config.yaml
train_examples: 72500
encoder_kernel_size: 3
encoder_stem: "single"
decoder_padding_mode: "replicate"
decoder_blocks_per_level: 1
codebook_size: 1024
nesterov: false
lr_schedule: "cosine"
weight_decay: 0.3
adamw_weight_decay_other_params: 0.01
Rows from block 5 of the encoder of a small image VQ-VAE, named by matrix and row number. Rows with one number belong to one channel. Each number is 128 + 24 x the weight over its row's rms, rounded and kept within 0 to 255. All counts start at 0.
After each channel's rows are labels from the 100 images, of 14976, where the channel reaches its highest value: "strongest on" is what is common among them. Only what is clearly more common there than usual is listed. The data: rendered rooms with furniture.
# convs1: grouped (8 groups) 3x3 conv (encoder.blocks.5.convs.1.weight, 96x12x3x3, each kernel summed), inputs within the group 0-11
# convs2: expand pointwise conv (encoder.blocks.5.convs.2.weight, 192x96x1x1, transposed), outputs 0-95

convs1.87 [ 96 147 169 137 119 123 162  82 120 143 131 119]
convs2.87 [135 134 130 131 114 131 129 132  98  94 102 106 144 111 132 134 151 118 127 105 142 126 158 123  94 122 108 137  60 100 139  98 136 133 156 117 158 111 142 131 116  85 156 172 108 115 108 117 123 105 117 141 122 139 162  95 153 129  98 148 119 110 121 142 128  84 154  72  87 112 137 124 109 133  97  87 114 153 136 134 128 128 185 183 148 112 144  88 132 142 139 124 135 117  87 106]
strongest on: red walls; white walls

convs1.69 [ 83 131 145 106 137 136 110  82 122  98 109 116]
convs2.69 [106 171 172 125 111 118 116 145 138 141 112 156  90 173 162 121 110 128 140 132  98 110 193 130 143  84 101 118 152  78 134 166 122 122 117 145 125 114 158 124 130 118 159  93 155 130  98 126  79 161 172 122 113 115 122 147 148 154  83  82 139 100 100 168 146 122 127 158 146 164 138 125 160 152 111 124 116 126  96 125 122 124  97  94 117 120  99 135  97 114 156 164 133 106 113 179]
strongest on: white walls

convs1.37 [158 129 143 114 135 112 110 158 104 119  74 105]
convs2.37 [139 115 140  90 142 154 103 131 110 123 147 132 127 136 131 103 104  83 107 167 145 117 125 100 153 131 162 137 107 124 115 160 121 133 178 130 162 143  98 128 133 125 117 150 127 108 157  97 125 109 116 124 130 132 133 108 166  94 107 135 141  98 109  99 126 138 102  86 136 115 145  96 113 107 133 101 134 153 138  95 123  99 140 150 142 119 147 107  97 149  80 113  93 159 117 104]
strongest on: red walls

convs1.3 [156 112 147 158 132 182 144 133 132 115 150 156]
convs2.3 [ 91 116 154 123 184 114 117 161 121 136 148 129 117  93 159  99 145 150 119 178 138 132 143 140 108 107  76 159 117 130 119 101 127 101 122 107 110 117 108 121  79 135 115 146 157 117 130 133 148 142 118  92 100 113 126 132 103 100 111 112 138 126 117 102 123  96 160 109 113 169 130 145  65 150 170 153 119 144 129 101 119 118 113  90 133  88 131 134  86 127  90 158 124 126 131 126]
strongest on: white walls

convs1.84 [182  94 130 133 170 116 111 133 127 151 129 129]
convs2.84 [167 126 169 163 129 122 105 141  92 147 143 123 132 120 160 150 136 122 104 118 139 170 157 111 140 136 145 181 122 123 117 148 162 156 136 166  86 124 135 126 128 107  90 145 135 135 150 130 126 107 137 147 151 139  95 151 152 117 143 174 136 109 145 161 121  73 132 136  84 168 189 108 136 116  85 123 150 130 122 162  97 140 106 144 139 162 131 163 111 128 124 131 137 102 106 137]
strongest on: white walls

convs1.38 [153 129 134 121 108 158 177 124 147 128  85 143]
convs2.38 [129  80 111 127 141 115  99 115 102 102 143 115 134 153 121 154 115 112 144 128 158 105 144 179 161  80 107 207 109 147 133  93 130 125 122 105 136 115 149 153 144 152 126 124 128 123  87 106 134 121 161 134 164 105  76 154 172 156 133 185 123 137 152 128 134 128 139 108 154 136  83 105 135 132 112  90 137 138 135 148 139 168 120 121 152 145 167 134 154 125  94 139 124 161 111 112]
strongest on: white walls

convs1.53 [132  85  92 131 139 112 138 141 134  87 162 114]
convs2.53 [148 121 140 151 107 154 146 115 101 123 142 124 117  68 147 140 146 137 150  98 148 144 173 130 109 170 129 177 129  75 116 105 109 145 186 134 120 137 167  69 118 145 123 150 147 101 129 111  99 100 110 129 145 110 136 105 129 152 138 165 126 154 118 151 109 154 132 136 144  99 102  97 173 102 100 107 167 106 138 122 151 136 115 147 102 127 115 124 126 116 123 135 117 126 120 164]
strongest on: white walls

convs1.68 [132 145 184  91 128 144 101 134 102 145 132 118]
convs2.68 [118  85 162 156 142 120 134 129 159  85 117  97 107 163 182 128 127 121 101  46 103 132 149 146 120 153 121 154  96 104 113 130 121 117  94  88 111  98 132 116 123 144 123 125 149 140 152 124 148 121 137 117 119  92 164 110 164 130 143 125 117 150 109 159 141 119 146 117 106 131 151 120 160 160 174 107 162 140 126 143 118 180 127 119 149 129 167 126 125  87 129 136  96 132 102 144]
strongest on: white walls

convs1.22 [111 115 153 132 188 140 104 130 111 161 135 122]
convs2.22 [124 157 206 138 117 156 119  99 127 115 130 100 150 155 171 155 104 121 101 121 118 110 116 113 128 156  94 127 163 126 119 120  95 133 136 135 114 196 130 160  64 124 110 137 131 108 154 123 133 127 125 163 144 126 114 133 157 115  87 114 150 145 108 128 121 114  83 142 124 123 142 129 155 117 147  77 141 111 131  98  99  86 121 102 103 128 132 149  80 172 108 142 162 153 124 100]
strongest on: white walls

convs1.62 [148 134 119 135 111 164  84 151 154 147 144 159]
convs2.62 [131 111 116 112 179 132 147 162 140  93 105  80 107 101  87 138 110 130 118 140  84 109 128 184 124 179 120 162 167 154 130 116  99  86  92 132 116 125 124 110 114  98 131 130 142 131 156  96 125 139 126 134  92 114 126 166 118  86  81 108 143 139  85 121 153 142  99 125 101  64 124 120 130 166 137 142 119 163 135  95 113  77 136 119 128 167  94 161 150 127 109 171 112 127 124 131]
strongest on: white walls

convs1.14 [153 110 114 158  94 167 112 131 137 161 121 102]
convs2.14 [108 109 114 137 160 121 139 136 142  96 129 107 104 135 168  83 113 132 106 105  89  89 143 166 139 157 162 137 170  84 111 116 121 147  93 139  97 111 145 109 101 123 115 111 137 110 165 141 137  93 129 157 110 133 130 166 134 124 161  70 135 133 118  92 148 140  85 141  65 168 101 175 148 175  89 123 121 148 110 139 105 111  98 137 114 129  78 130 121  97 158 121 133 155 147 131]
strongest on: white walls

convs1.36 [151 130 105 163 144 116 185 129 104 134 118 145]
convs2.36 [ 97 121 148 109 104 135 178 156 137 163 159 135 110  94 125 114 138 136 120 122 115  89 105 166 172 134 156 137 112  93 139  94 164 153 122 133 122 172 170  83 182 155 132 137 127 136 102 157 151 118 125 149 114  87 132 124 121 122 118 134 146 107 128 155  97 148 176 109 140 139 124 122 143 127 128 136 126 140 140 113 142 141 148 135 172 110 138 147 148  97 114 139 107  80 181 170]
strongest on: green walls

convs1.79 [118 144 145 146 123 156 133 150 102 191 119 129]
convs2.79 [169 118 133 137 136 129 130 118 134  99 111 152 112 171 136 124 100 136 120  98  75 121  98 134 146 112 120 105 149 157 132 129 144 123 127 150 125 131 123 119 114  91 107 124 137 131 158 158  92 138 120 114 153 110  94 159 119 134 105  64 109 102 129 148 108  92 149 154  96 121 122 147 155 131 143 145 103 136 103 141 123  75 134 111 115 140  90 152 156 108 120 142 143  36 103 156]
strongest on: white walls

convs1.21 [113 115 120 133  83 160 104 106 105 105 162 117]
convs2.21 [118 136  86 135 124 130 155 148 168 137 118 135  75 107 124  97 136  88 121 141 108 169 146 133 138 172 132 152  80 134 188 118 126 146 102 144 106 111 125  93 166 136 123 158 146 154 160 140 134 111 138  95 128 129 145 137  94 137 110 179 110 137 142 126  77 119 167 114 140  85  90 101 105 166 135  87 132 156 124 110 152 153 123  75 139 132 138  92 143 107 120 153 127 126 115 139]
strongest on: white walls

convs1.54 [112 130 116 128  95 108  92 122  88 106 127 167]
convs2.54 [115 115 165 111 127 138 129 109  90 147 126 129 129 181  84 143  84 110 100 109 125 152 113 143 140 131 154 152 129  97 120 133  96 131 113 147 161 128 160 113 181 149 159 120 129  99 106 197 124 130 128 154 146 141 131 130 139 103 119 142 134  96 160 149  84 103 158  95 148 126 122 111  68 174 122 153 138 129 136 160 145 115  92 136 166 134 105 142 111 148 108 136 174 124 159 132]
strongest on: green walls; yellow walls

convs1.40 [120 134 131 131 124 130 191 100 133 126 113 171]
convs2.40 [ 91 133 122 147 110 130  89  96 156 119  71 145 140 160 139 128  85  92 150 146 137 109 118 126 132 118 138 147 151 124 121 200 142 125 106 110 114 118 105 152  32 128  93 111 130 141 113 109 115 158 150  81 126 110 124 116 126 163 128 129  74 154 135 116 131 134 140 171 122 146 108 145 140 140 143 158  93 107  94 121 117 112 158 132 138 112 119 157 116  91 145 117 141 169 131 119]
strongest on: green walls

convs1.9 [143 119 102 103  84 131 137 118 107 171 142 153]
convs2.9 [ 90 168 178  97 134 166 152 150 145 153 105 131 161 115 144 110 163 139 128 173 103 164 149 163 149 170 132 114 127 104 125 120 117 106 143 109 110 152  89 124 136 128 125 133 124 128 117 118 155 137 106 126 141 128 163 120 110 112  81 107 156 144  80 148  94 144 137  98 150 123 181 134 114 117 115 159 126 141 136 121 118 112 156 139 126 101 127 153 131 150 122 145 105 146 108 128]
strongest on: white walls

convs1.95 [136 131 184 120  90 136 148 106 119 125  96 116]
convs2.95 [116 107 138  85 146 154 133 198 106 170 120 127 121 128 120 109 129 129 115 171 126 124 110 119 108 114 119  66 143  84 111 142  76 115 131 127  88 159 121 131 113  97 135 141 124 115 100 116 134  91 102 105 151 124 141 120 112 128 141 109  98 110  83 133 119 122 129 101  86  87 173 138 125 116 143 157 121 165 121  97 113 119 126  91 139 141 103 163 109 128  85 166 121 136 151 149]
strongest on: white walls